From a checkpoint of a small multi-label image tagger.
Model: 7.55M parameters, 64-pixel images, arch vit, norm layernorm, activation gelu, moe expert_choice, num experts 16, patch size [4, 4], layers 8, width 160.
Training: adamw at rate 0.0015, 21700 steps, batches of 128.
Data: trained on drawn human figures in many poses, 97500 training examples.
Rows from expert 14 of block 5, named by matrix and row number. Rows with one number belong to one neuron. Each number is 500 + 50 x the weight over its row's rms, rounded and kept within 0 to 999. All counts start at 0. Numbers have three digits each. After the name is the row's rms in percent of the matrix's.
# up: expert up (model.blocks.5.mlp.up, 16x160x160), inputs 80-119
# down: expert down (model.blocks.5.mlp.down, 16x160x160, transposed), outputs 80-119
up.17 107:553525520423558450453470496491389620488497513493511518533519481493514429474540458553457536477432450556373504484437516625
down.17 102:492416527486522509442492478420487472541536533435549504528456437564580477466542401500482513514512556538383561486495501526
up.18 081:499553470542448438553560545564412530566475458571496501500483521596434534562465528484490477483425449557425485515518539537
down.18 076:435459608547517531527514498496482466529473502461520443456521521500498473521551414512487505481462459500523491471521542461
up.19 090:509467430569483507562587463490439482522512552558493410483441527496523473469524583487503603509521503484476456557486584519
down.19 087:523532575486558487325463564563465559584542563511490516453486428482502513485547435497495546537446513533430516550440453473
up.20 105:522527537505452430355512434568478489491462537463539478499538508497486442527548545458488498498460486577418534424430499547
down.20 100:572470502544494489417448504458561483513504505526436525448565482530517465432502469537492477544452586607469570513499477506
up.21 105:496516502577611504409460487515401465508468493563505510585538506568384457445460548456565471551480426467443504441540501441
down.21 104:502453519489572538532451499491604436529522498542563535524454510482577514446537445552546484515535531490496617419439452478
up.22 105:474515603538470485427537462525463565579559458554465442520529495548511457523496530406452571462606464510442455566547571550
down.22 116:521501532521420565496437495507505524506552427476478420448404578410514542477506525484543512523409479450463436495530456485
up.23 092:438602483500541475582451623529499491545521423568557517535440449568587492560468483486501507386490435497437489396478457433
down.23 085:446455573517542516498511469440494465607497526433502606527478478480539470486545450513490485517536541475481537504462476446
up.24 110:550537487591442478483518460517517561516491412523460444438514554510482450567498493440521560492497501541469506583478514486
down.24 124:543446497540520426503505499454501471447562495485496485455376555457476551489560590472492457518470584552500524445516475484
up.25 096:484474493557515554495447469522489462506507385520583462584489601566498438529537526442394493527383488487462448545522539492
down.25 093:465417558464561569505523453517406502510529525448502525576390566394618565461540487510551560436509545507573519537560437510
up.26 096:529527451499446430444572497471415479482530495504457602465415453548502557549492537466545444488590517533459514459472486494
down.26 090:500443498552553532567443537522637566497473432547533436421562452468458481495562455491484484477413520534474499504455554491
up.27 095:504484569585413543439506469522442525537540467507511435616503536533502449613505534422433543501546457530479492630578548536
down.27 096:500553440482493500552409563520487523463454484445515453490433525373535568438476484450556463464405594504537466462533458534
up.28 102:421487510521502525432514509533530562586514434471437480481521516495420467514514517457485544461503450472444559566581616537
down.28 103:394447504433485495482544472494436409562590574491546604553421516472488454467493567500515521552566492478583514438509480525
up.29 093:534507532481530559591436570515459470484502468495548478624480514525512593562532421454508485460408514468567459495517475479
down.29 092:481582513427517486536464595461472498484413527414450537551540511374508558454470464517473569444393518511539535577422483613
up.30 111:467523525475552569604420579556567507498481434536493511569464495479517577498525473484439406471397487451468488418530548503
down.30 119:502555494432474457528470568416509494460384481477490563517618511476537533462504475492492501531442518535518495410414458569
up.31 098:539542413536436484586441488468583580467387515524508445551456496504542463593548466539527528452552518436422519457483482505
down.31 096:537557512446473430493510522484471477490504642559495407538474451603456562429541482461425530541562551445590467500505513474
up.32 094:501448425587453480489455439471552528521484494537483560438616478497474392489596483519497500469462538478496526445474510575
down.32 090:518560531492556468414468505610560572445490507480492524468409432516468525433419433543535531484484437524481530564489494422
up.33 092:474412466591532603563517463523471495464482508502591500487481474522502467537511489538546519555483514468482460495505572566
down.33 091:468630499500472508401474520520455530480488538514503466486521459466525420455491446474475501566559470491446432488528433486
up.34 094:476479423614477452562487506460520604473467498543467491418538600478437410466542479525462502546423502526434492499413574588
down.34 086:591510537520473492438507474532536550446513412562513538458499430521448503543476449560506474506435478543407520520542549494
up.35 102:563558471477527512498506533485489518462464521510448401533511466506431442470481563520534549558528498475383497456517443492
down.35 102:513398471507486413519498530452496471520541566473539516458568488555524494447567423494500527517421555479497560487449521556
up.36 091:483506465577429466469509504443452420495530479600485495543566549517491499511445552472464585477538409553519530611559613537
down.36 088:548500643524548543538456479534466591433490492445521461524382497458520513460446485581579488430440461437506358480584478434
up.37 106:491475439557558502542506546508541486486409529507463411525595541517423533463540504476503574443446531439566446526477530508
down.37 102:514534570545487475494492490483448565600539463463379620462404497353523534508427443518487463458543526537541541561561457559
up.38 104:504493559498496399429544458495445476499541611572433540577522459577494517510545522449493465500604525514478555508527499505
down.38 100:555469517498464565604420558481579487446529463492570384475453544443540463468482527498524579493451531539493550487442442482
up.39 097:443623476487574500503513545537421528533512501518542445442501465478496423580456437496422558513538472535522439508446479522
down.39 093:408427573463518617585485532503546553587535458576587487508524539469586479440557436468479500527566523518491519476483540488
up.40 099:524524396509482508480528376489431487470528521509490411506458556527495532608518546490457557468547474543481525570504560604
down.40 108:451477532506473480415468480523430416483580497539488518534398544432567507589543508437439423455502515495525439445542476481
up.41 086:473467389592507495536518498539517523437411571528495533445595469568389507490482450504483532541487496420518455569453585477
down.41 086:551595540526458528459481523552488562512474435458459500453395476371562551489416471513490486451522497470530460471581444521
up.42 108:590572423523514523510524474534533461509420498549507487513454491515522447529518533493472450584526508432463494482481481460
down.42 109:455471538410524462531505591447487539508512558544446543529534395498462538434538459460534441514500583553553574447477503562
up.43 107:498613434481450490450614447553375490481507505490455433540394454565500458569544525492500577561594453489443499484492438532
down.43 111:534360507494503408504424508487563497491579521546472561448576443487475401473591443537508449543463511511478506428512554503
up.44 089:561526465472453456467627476486436528451430524445441517518435513462535392526509466490475528476396493503424436446435497463
down.44 083:559489467461509454473494465522549584496515501463486614471532507607529501521551476525419484505443489517519504387575557545
up.45 092:521527402572401389475513541431498561522458478514479523476451461506506472498518482436500529496497519468435448478413486462
down.45 086:444465590492474541602489595518502536526529523504509430473467432481521474431568368480473495410416506557501489529524545487
up.46 094:568588475515539529458463563521466542573504490496450396501466507526439466505416510442489552468423481514501399487412518433
down.46 093:404447551471533488526483447492503526564490393466553545434482523383541482589520492495522482542543487539521564536397480524
up.47 092:547594500447459526496598520570392457458516563496486468432463473536564439579595499531462540522504444547482455504459449448
down.47 090:514418473467495459476477442482529480497582475515435551456492480453511430484555502496538449540496466464562449364557446516
up.48 104:523485558556432499458530563489502569505454455473499554500505530515460443598478521498463485470378444480388416461525491516
down.48 101:523468536535478516420475589521518467476484452439524508479495507583541582460451550516541553448502532527484534494578443455
up.49 097:460475513572427539453539400490444473507595537458476486599510676525416509465574555450400608451451423460537497614473577506
down.49 096:451478583580520554434474567515484452514575548422527567502516508415506450446460474497562476474469545506579464531595447528
up.50 087:466522441544566546504511576530488428495423500471457567571446571509518484489474569444397520477435480522540463502538547518
down.50 072:532451583446555467460575519412468552585527487517433563536491436467488570505591503455573551567499543463472405503536503505
up.51 098:488495476576445417465480538506492553522478456499522496464551549498426534393531480520518562589468455495502476551547619516
down.51 098:444515525445459530534482572492525446505495591491489396510495533556521497416390509450521574545540519491485581526493549526
up.52 104:545518445604426427509488544469529463472367505555514470511463469524511473520514526408540465553539566473428521484474485474
down.52 103:428473553465524466584514582491504510513492578543546486485531376513520469453563403481488457544527610527520539491470481497
up.53 101:577525455602444490462459457577519463460422499528560567528516560515450491485470526458496591537492480490503509512487519548
down.53 101:406460548477502516527593491442380466525477598521501419481513418528543497563542516465466526511513646515586503538495479512
up.54 098:451493546542549534466441489535570499520538380528564453521529511498480454568542572414511475520476454485487489588552508558
down.54 102:479546454477506573519490499516445515541407481396450528482462505405503553488493542453604525479480518515504480495508497517
up.55 104:516581465445568436411493474562422521507538528486480490522472418504481447542509486436488509501545489498481490563552458576
down.55 096:425360574445454576528399476433560513543580497503592471511521474461507395508613426455463476520466548498542524436490527591
up.56 102:467512520519554425485479638494504511449433486489509595532558492541432560462450410505498536453408487418553415524510571456
down.56 100:446578487511470525536469444491429478564510494407435544443447507336564543507470484537453478437525550519560538514548452573
up.57 110:511509389627416407556459504457572465432361499534508463515439512520511473494508506437507501553512520430414535509467534474
down.57 111:432476583467521462538516604476439548525505587552481488510506397528516467432539363443495504498574581511524507486505469521
up.58 098:544477507512452479465499486500437456463531534436542611519504466544529602510544504463604438507464512542597524464468493528
down.58 097:457477493543563506498461451443584544506503445434516448425490564402495453496497483559517551549432489486519469591479531512
up.59 102:510486481509429500394627461575385486470546544502474348508485517563462449575518528526470620520521482550404490572483486508
down.59 103:539397469424505365538491495430516428527542495523498577516488457551524497483500470519519420529487520481502538325521495518
up.60 094:465612347475464372493485477538511462405472473638480503445619517504516480590573462530509466495534522466499532404420440561
down.60 089:510458506556517491394501501493585524438607504483470474409475487481432404449442464587549494547581491527491472538578522449
up.61 094:441487431629452452518499510461471543487509472441501558439464545493493460433481558547487447503510464499438442528497560618
down.61 093:551482508570572557493487525604540489499490410481503550470482431518513574513504492537563442407474449520458484474484465398
up.62 113:528539527474483460465477489518535564536452404537481449464476524513449439524436534504526544490514454517504525501526564489
down.62 141:493548485508458511505464501480533548546498411506475448423400567494535495526498494511531536497505440470474451481434535500
up.63 100:569494420514461436457483479546518573476533452512463471418462622491433490437433493417489502536480520515437480481535547506
down.63 097:437414510491405486501520446500518427531581510572489551487443553463472540588567531497476505446502554528492561434467496497
up.64 113:558519552572411487412492482512505540545486418535480415443517601506412456494467510502523542488453459569517464513481535499
down.64 175:501502480515455427514496535436535570444512447492461506451375548485467518539520526515558543489459520513512467507488572482
up.65 101:547438510527546538493523559530533574529433507481590517518509512494471434522478497497541538543416470497506446481440473522
down.65 100:490472508500453496474528561449508520499539451534469552496502444613501459468480470506571482495478539494491577438574510433
up.66 095:548395436559449488518570468502443415481519526539558554476531436547509560446512534474568492549506501526556465469507556540
down.66 092:485560519541569522483462439577543580522469438439452494420446546378515536556485489554477519498444430506474488569465448509
up.67 110:525575543474535519494506504546562581556413459540475394453496488482471435501442512503478479532530442499557523477521531488
down.67 130:500469511492462497557495484444558527530505418576533466437389565484580528548533508512516533501502483451502493475428539467
up.68 107:471520521468518531412469469544576526524550413483505543536528550493507414507433477415506549469434389490491510533594586506
down.68 117:401391497448594534551514451522444412584480506466470591443443523390499503490528507504497488521574566552566623488516478507
up.69 110:445490486542456516433549350459405468510581484541495453569434603531454528581527598451439535526526501512493473608522535546
down.69 109:490465623533474532407482483524418479486577527492494520521378525436579510543500498478490454472462527526493445516605462474
up.70 103:517549467619488549495489554574472443431372490529506548542455507493445478535466497490482530467446469556474466430479498531
down.70 106:468481556487475486514514566484456534564479475456531551443527423495493490490539448543507640495509511580548516532505447547
up.71 101:535643496469492482523478522468478531538437573524576406425518482517508447501480435491462530532516453463489501526512513528
down.71 109:463507528502520557512492436497496450544528447589533552515513574546610453480535517480456549590609454496444538528471511435
up.72 092:488491525613500489541426405498518541459426447472520507439522496432495448495535425439495542494474482485432537580474571501
down.72 090:487416467535429478559542560498445447435496569551563472541425487531462514442485436472436461571514551450517515478521543505
up.73 104:557500519515502567483471465507510520569541401524543407516539539503499481548533550482506598518529497516432520575536585530
down.73 106:440535528482453532507468563505469520570473498492471436459418547417567522465516521465537527502481466472496441498512449505
up.74 096:502482403615495506533481479505528512404450579495516510481579485556439483494492476506483567510505506494535470494491547499
down.74 094:534620553503492497463478578530518599507456482444478512464478452462532483437405431457493519452512489526493474511512465487
up.75 096:412503526547444568559555466469452431496513541461482372548489593528462500542530508507481545541499545468548529585436501492
down.75 091:491501522416507460443483548425394508505547598504521516545524450460578451500487454469487542509487499499452442473511440596
up.76 090:510482515623485460531439467446526577431488459464492438510530471558440407460492495343536525484421489460368541528541560503
down.76 091:491495508400510505541517570483469498475497575492526545471417430438587529441468409459511427511603573514483473463486467496
up.77 096:588519568485509395465521541538497450484463408584483548529500537505448563506510539382429562475456469592379508524590551500
down.77 096:494531483461437454532516471476451519564416432481466498515487565478593498485424519533516594557532461449417469541467531543
up.78 099:545593472481510490434526514534442557401492486566526427574610502635484496577492572529408549475480394565430506413476467621
down.78 092:521463547513553442462515546450528414491520610505535522580454438569555526428497440487575527533479501487417469442445440402
up.79 101:428515549538439515425556402464375457542537516520517456580416564522519489613509591456421524491590467568469538642538565556
down.79 100:484506533531431552477423552462481524483543461465498485506454531416601492543476489441501458488428493504520449480572438499
up.80 086:476464474557451554481506477515411384462482551484589582526518555549516539488515474462553528534454496526625516485467576541
down.80 084:477600464555491496441473490468533544443501440448493482443509518416521440489441495493486522508513456514536472568508473541
up.81 104:596539487528458445539452488498574471463452488621492378452469529469497457455484547470478540610455503467446523536525522480
down.81 101:464469471463527405533526506371432515514479593504526451514482426552502532460596453516477537544526624545531536464459521538
up.82 098:448553543474533506458561517485480489550491502519547498455531470504512441487489532532453506513588449430548469522556551526
down.82 101:486459589498425546472400437431522484584580444556527529442471570417609461482532521485479537535518447468505535557521430499
up.83 096:532596450567510558479426546500534576515422492483402397441497488506500503522510559490424527476473534550459530494455475411
down.83 092:549481457477479414530503526432522570479499563540523530504451421527473612486569495546562485529411572537480489437433546548
up.84 098:494479473615409420471453469457512572515519529527452471504485574469457463418458519444476579473447501441476527612427542520
down.84 093:531419427506453500490494477445495481461571510514528514486428470536479555492511555495491495503502653583486589461473546484
up.85 087:474540530522527582498454532583425537431503468572533511607505465522453433557398535466472471593480436488466439465455485465
down.85 080:457539530540527519467565544452492516576481576447579480519565405520492452508517420495527558548433496556509552531406572539
up.86 102:535530500492543566516549488476426519522510406497488491470489539459546556581483499447469512468489529568481497545531480467
down.86 114:465474568464467481469505454472385440575566485450524480528341533408584539563535528450469466547489462492505503505544541557
up.87 095:437473571586474473509523535481523487576509458544527446525570485589417540490533443369514557436586482522357550559538588569
down.87 090:523495477417488500573449521480513455440470566467523431508391454512584475435474470561525504638549579464491483449419499441
up.88 100:496571482489558542541489571585510471529373473490523568532510498544467486560440547464471563517474438523574456443433490581
down.88 102:507515568457494471477533568475449522514499458506463563491498409601478512526474485557523580493510509548479503522526497441
up.89 100:551451418542443483467555427468458492494551488546518479563486644520461587570524610464461507527459462443428471607469533523
down.89 103:482482629519482557436506491504413479531583528465527560537375490398571551534499488508446466460454538524508470504592450501
up.90 103:475550463506464446415406444468482512558520495636463470464490476530435508470510527414433437552616571533468523465451461469
down.90 100:480370472513550542564492547511619427528530504570517498538490514476505508517519521558502465419483537458511565479514538507
up.91 110:470511503542480513491567430466402430542529476541501451558458563499450578583506605467476509519523503574467475652566479523
down.91 108:527524597469475525416443491540457485472537518489478513562388504427583507540491487462481485456424502507481475519558447495
up.92 106:546541461498502474451526501536440519503509539566467486469465484579504466478491500471521499506552443482468478517575539530
down.92 101:540494432513544477486448466433555485442630582573512398533548469539488479441584523444429429508519603472496509431502462469
up.93 106:596483517412496513598549538538405448501457507515555544500421540579536560457422565453538543564427466520539490483425567517
down.93 105:520550543508553495460513513499428458529483581546500394566572515554490482467479519507474566473483447509474437510460513541
up.94 103:489491598567518536519484512546458486537560382506569414577471542535490509612480551447454505500544501522488469601550504519
down.94 108:501595434485538529573451586514537559414338517443458501493487513442511564375449480512546514430399517509459488458477478490
up.95 118:486482427564557502516519563514514446481383572457454478590507565524442547470495491501449537397422511473555503505559526500
down.95 109:458508591480502522481499584461455563575573492453421560477524434421500500451467397442484573439525554536528561562495473555
up.96 102:497449505607468492556567465537458519516522498487448444567502514620498485494582513449483577511513530497422511550559625466
down.96 099:487511577553493510462421553521606504500585501486539501390472455506533395417505426528536504600534438471467485471519506461
up.97 100:485574447454500472477533521449444588535578534466535387462523495511456459467495534525497578568490455553525416587397481589
down.97 096:516412521472472492498430431441539457522523581514495568501519421497548468537525473426468453550543616530480544412448503462
up.98 106:520555450450543446441522508524429552433433545533461417482491514523492553584578503523431584472517467557408489491441450554
down.98 098:505375512469478508450478509504460482522592494489516529522536434557475408489532422500444532527532543566467564481521496526
up.99 099:458501472537604504456439473527491514497503458561494552588529507526450443411444556506533474518523402506467510446540513525
down.99 100:521464568540476511497508608518579468496504444473552523490428491549582580455454477488575501497529541496484543392484482429
up.100 101:522500415434482482450457457510477548501495495550581457475513498522532448541472505536450522497570519604486508543392561578
down.100 099:514420540545475440490592472452458429490542538567424515504396487441489522505471479514525419571573568477478511422570504433
up.101 100:470462523569447530529582445497375492588565529531455479525465503520446465444550540404540529514550433508520497493582570499
down.101 096:519507529538504491404358541518604525530558525506508468424523525556487405481481420500517546565434468483475494556496451503
up.102 102:547601489426486548590539521503474508484393492459469507513438498499496489511494465521409463483485457515440491437534546509
down.102 106:520418520439520431587491519498568495514531521535477599512562461488591547412574481522561452428408512438464529400448491483
up.103 105:504511429571527403467414558462562531436477486551485574474661495517441492541562509493502448505483562487403554419460492510
down.103 102:534476502491538514596504526564552535405517551503539469458470426485502471429445450539513470481525496519486464488536473467
up.104 096:432510617593489544483543441527399465558551481442538390549473480558472499580544558405433547501551448557509467635566524528
down.104 095:532553465493445510486412564469555577437466491439452458493512528462552547443431482493575497468385499493486446508513466511
up.105 097:506470483541477429589462595452511481528467497596497459622512499555488650456493473548521477498395528433360449491499620487
down.105 090:449552539442522480538506527505504512578469544522522527442510480425553464466543439511468580570588464502508503407472511505
up.106 103:494569537488535412503561520513437541507442443528456510502484512523497460518460537497472519470559427466443476461604530524
down.106 111:527474590531419548493403572535584557502547392513479485454425548439571459504451482462509498462461441486430482488494445441
up.107 101:572488470479493492444527473523479618489454537533484492474513463498498376578460502468452544486474525638474471514484519484
down.107 091:521468504451501458486511536550528461519509485429448546461531467560477529469501446523506492519473597588509632395546519490
up.108 093:488523529452449466464501418482406508512530468523571492412493539503468563525502539449485514515578522594511531471490574480
down.108 088:516482481472508469474447423497478453546563489530476388487514511541517476534578408526477471491532443417414536496506525564
up.109 100:561538529520444520448441504469507635487528560410464461427497533466529468488505492570501529484528472578484516560545481551
down.109 096:620483470409478435459437502449527445427493498562514568553480476537466570463490487483580462519458491519443559390505509486
up.110 095:507522530521440545392548496511390537486507513505509411562501484506455464583485522536475554547527509493489453648444490459
down.110 096:497455573437524520515492521516498482528546504496498618533368488441606505458518483480587456546492514476535565409568415494
up.111 106:514546420483456495540422484472546553430468502515528521457485538478564553600476501556490477442554485612453505492397494555
down.111 104:538492563527411456408514493493445445464544534566485434547459472530402463449470512471481488549524486508504474474553543489
up.112 096:441506468584433564476507527481510504501522527478475385520528660523463440427513546428478536546476494505497483543481524524
down.112 093:505456505447564451434463514450449523542608562471490573546486475469564545449503467485508537497503544576498522477550436542
up.113 089:468544545563445457443448493516513489514588450556483428433521521532406464548459572446409462619496538535466464521484516492
down.113 085:461439518547598448564473511461503571482554552556546525511549502484575495393576428519467473441548606531501502489455570452
up.114 100:470558511463450455457491474535422544463474565565579433489556525483505459551502505545420542529541449498459470509501464585
down.114 099:466429556512472563542538471450500441603596472601518510474508539530581471486557482444504508529615533446477545462536459469
up.115 093:582512474509436448500512529483510572469374450524475526448512538501475503572546545532465490514471424613399450435494530538
down.115 077:550513403534448528507523528510518534452586486531524494501590437584475472514427512492616469442482486528450496429517548473
up.116 097:509465497526527433507493520521461534410439488529460593469524447505389482452479446517500567444456508434529402551526556488
down.116 093:491550501509461542524531412477425465567492446398517554460353502370604576515458504535459505437506498525532543491563502530
up.117 101:527487435580428541460517420533508514514535459534503531544485610489528483633468582470439508430495457454454502576529564559
down.117 111:463455589491509573548487523537426439527523515437547554522378527369572548490539495446474456476463560485532476460583464490
up.118 094:456484485565449512421596390438399430500554475537470489573436627530410499532505612441455525537487449478483444633548508548
down.118 091:534482539510514495406467493526473495481610528492532490522487538429582442533501464503496472514433568502509463538576448516
up.119 102:522491382525509467521484516518548528397460572510474529462616397543449439516515446534518523557479544507477493430422511478
down.119 097:530573534491528489481488584592501573453443490444510509468494446465521479460457434498498540476492482552479448474523484481
up.120 108:594565465455519557478451591515501632436473471533519434541528523534540474523471435562497502493430439453429409414536549536
down.120 105:474486470537501455575536434509525473511568561586513423515543507567451476500581521394480442544583543440482541471454549539
up.121 102:432506475512602517511543464648434466535476469521487522437527550466414488489460520438475452458514488575521532462484519416
down.121 101:513574489508453444490513430455502436482515505554482342477549439513426523510557491477446514529575445455497465509485541544
up.122 105:538511447534462485509459455526565496439414420437590534461454511495509432471400511508513452515475544491410520485493531508
down.122 108:458474628562547473451549542406462526529608524506465531526475416531473445452493451471533478441536497511489558505538463528
up.123 096:496573457503505496442504537588485560505576483517461576444644463492426470499434523431456519400478522529484507533574531448
down.123 084:514473397450452431484546398516496473478522484519383560490483501511414497501554482472436459437524517579587587439535564575
up.124 088:584506358539485470518451501554584581384458524534498538421621472544426453533527479516478537546469496487571466508414537505
down.124 086:584569486507499490455485508608543551440481435472486504461451485457529496433412505501518537500466463541484461466536466482
up.125 097:456507527531389536428555378448359470509549516531505470590435560548497479577509637492404515503619486540491509601505598543
down.125 096:510517600528475511457448548510458509474582523469495505552385538380584532539480500438514432471437519493520430454589451464
up.126 103:562495398545448471470506519482563573457478543497479563368592415507466362497565480493541485554531532525496507457407500524
down.126 097:560525474485523511471504522613548571426485472482518492483500457456485511466456468535535531517446484584441483506549476464
up.127 107:532546489440592464393486513477442613526468585480464545605538479540545519528534493508491484487479469546447482456516483552
down.127 103:519439554490473504452410512446492560560521475465506499543580465554482434496568433501444530513455576565456539542538465555
up.128 089:506393524564516534556483515489478410451556533497573553507513456522539560539537492499581478528457545496570497431451563498
down.128 090:488617487541513521433428518485494554512475492441485467452525523398537443494464507487497544568513446513505433544533465526
up.129 105:494458464633449453530439518483524515563461473523473538470445445520485535535516509369508425544522542466430549591481503495
down.129 101:419457547438534496616552571490485482501498592567561437522461423525512486459561416464490474512564573491543497488496506482
up.130 100:529524480586466538480466534473524573542499488530448436524514532477481460467506469518488523455485390426445445534557537600
down.130 096:548500495513557465495488447455483551474575593539544445524475437528504536401552437482478489500501594499507464516490479473
up.131 115:540488498431533520417453461574523554452564480461559548518569481506519383528438493461540500454439465494512519533524511456
down.131 129:454413485516569488539553421482435418547517530466473539444405479396477474484543529487524441539526550513467567481560480490
up.132 109:534548457487539519503467540440551583494477527459431508502629494461478523578558490556507548481381452601442531487417464572
down.132 105:542518511497481485504423443467547490435454505526460479517514386490484464465492425572494481584473486469419525431539516528
up.133 099:504546477602529451465486474437531575534455525514411475482622529494409486396527475504470550488470487515526515482612582579
down.133 103:451418477438441509546451553464425490464509542499515492479444501497513495428420416516521559482549514500553505477532550546
up.134 103:485573522449527477492576587479488539547481462578534473468525460546530490523439483540482528521553444481499475472469484478
down.134 106:457519581478506597537438495560556540560528394540540526443478569458560459503472461454462548504554444496458546549467471484
up.135 093:452617555534439462403529426406485538532537569514371481433466504539507444463545601436444505528655519545442469489484535471
down.135 085:540428460517530467449382469527645560501616444520542454426496508468561552478579492506521460509433560494412486458523467532
up.136 092:506485526543496541413445503548434553582525533527614475483491533543486405476525473433453541504420403512503546524608519518
down.136 089:365446520469605518452457386542567495534552506464518574487407547380571484481527492611535486464529440473466570467484487491
up.137 097:475526561522368498407542444519442531516575537403529494482479483514478443517531469483458535511537451521497505565496554494
down.137 094:496436474522467514488435519466521501493576555464469543452533573438535386490507475485562490506512510469516424457587436510
up.138 103:519494530537430544471470422572497482472458568463541437563535522523551469546534548590553483518463476471476492546450472467
down.138 101:421489467435511441494569483483424423548551550519529587508454454510581450477483508514461505516602501479557534438528542536
up.139 093:557498403528488486485457540503566563410446566496464600428595388526459500532568454539533486531467545518484533415405464453
down.139 089:539589529480498514509487554565522547441455486460521489441479430461522473447461448499488503528485469555480452477526480495
up.140 089:540518450617568445431509448476484549516471507557455561490579518519428450516578508451447525520503459480435509544568584483
down.140 088:487423509451491499556545559516431471484494590469554492541449441536428559439476489531532519518532545442542509511531500518
up.141 104:474482473496481487483514410540485494500557527493565495497440572499529575554512523385431518460523549554519520529446542481
down.141 110:459413524550492391480556392540426418495578509527527430510449503480451458591560524436416424534561556482523526529506546529
up.142 098:567462409536461466489514522495520485439464565494472634434578440537461505457527487499527506561489537510528501453424528487
down.142 093:530594524532534496501468524595532586487464439460524488435475473419519504486489459493499515495463456533467486523517474500
up.143 119:488554577458577451555525621505522518546429395572495551495499464478525502523409471490483431462520450514482497427512498443
down.143 133:514495551483531501588432547501616525521445422565510543427507543522515507507517500483470510482515451469454543447391504465
up.144 114:521521407514484497523434450515574478459424500494573521478479493485589429496457538508515438561540504482480513475462520486
down.144 122:459521602515529417467590556464407532488581570527463479536495416533434475428492445446507495443527530516482477496529543523
up.145 106:454487531564479390461470537468483524500516473502422560486512441507414486485473512390531469457546552507498491499504480478
down.145 105:467451475480511546670525529574555434453467530522569493532446520439570541454511514530496506481495524521506544485512508478
up.146 110:563508444475485453493443450565546540437438502509581498455502495500569436463437477493521474580521507513454526463430475495
down.146 107:450490559513493452491585549461450417472564522524483466504525427558455471496471511487473470504592528518498540457579536516
up.147 093:492474441598394444419395533459509565506537456450532533453503536500484472388453526502531465482465455518428548472482497588
down.147 087:499430491509595594556583501551459481470541469500526547492467442460552487513533502479560441451521550555523507428538463403
up.148 097:510491470588576548546506512498597546395506484483542475546565416538519553530540461553495524465433511470485492493451471568
down.148 095:503593533523470497535503534452470532479491576452527473471477363432583438423470463539443517539565527443493431509492416447
up.149 097:488514445568492529516400531444523672534487529455492518434492597498497388462519464534497548513502470521467501510476507629
down.149 091:546443535463517553401482444532527518483577492555531513536502457551490463453539459548564447567483499488452511465532515493
up.150 098:467549525485469504470574445491380477532500491494524442542444543520496455569478546502420557497566459507490541619519588563
down.150 095:478498558470425551496427540485491556504569476513535467533469547414589504540510495420526474477452487480511454523529428492
up.151 108:576471464508522398527402509540437588537460479570553462506497510464552528515524440489513461512432491535390502489414539532
down.151 103:476450484560471495513526542446479401537562522482466473525411529542528441477549429489450486464553517516469506498573498564
up.152 096:405502455477542516513500499522385491509434543492557392495510543491433405590462537489484585484505444550429521519467563566
down.152 099:507425544558515421481575465466553358568586565579467486540522507577601428500528478542481428514455541453417569461499490474
up.153 088:488511465534411580450517441524444501529555439502485517482496560526474506599494525521444565472494426449488455541569555556
down.153 095:475513552480508495561482580545447478425466545464577554521370536402523483466479465465560436523472522512528419447576434418
up.154 100:508505519510468448478381514458524579441412506526578499542558480489431465442547470504508509511454504484367521464461567578
down.154 090:578481446483485534492503492436444527472528545496522516497508378594486455405523435475476494548569551509525503460525499469
up.155 113:542467383498495482545481574506557537425444571494513583451615411503447479473554439539523511521448551489532493460435529467
down.155 102:518583523496516511520459516573508565463443454439510485448483452443515494449438464516501535504503442559471483533519470492
up.156 100:488484561547469558486513481469459510573572450509532380550517545518501464591518557415476573501577480572453498639568599518
down.156 098:500585543489471547532440589545499554515435436462508465463421520410552553443473475487555492470405508492513449468511415512
up.157 100:491502525447610542498469510535530590453481537480428515501510439460413468503490459546494527458512476595434514423482490521
down.157 094:561523396468509427481494466472483461471455549487511535496528355538446440429496448541517529594548458495499541432530517548
up.158 093:477518536488463463461551561551465494526444515483530460510484501499520516561523464473475558426423471511499422565493499574
down.158 087:583506489457574387511526487541440511463426485496558491454380454532545564378412475470511548582502515478521535442536512377
up.159 096:475466437569570447593446528449523570527448406524552480468489470517441516554490480419485428555516532527366562552410528526
down.159 094:433467545465475484585563528468481465479533525582509380533480426562527464442556387564535442542528540381500505487528559495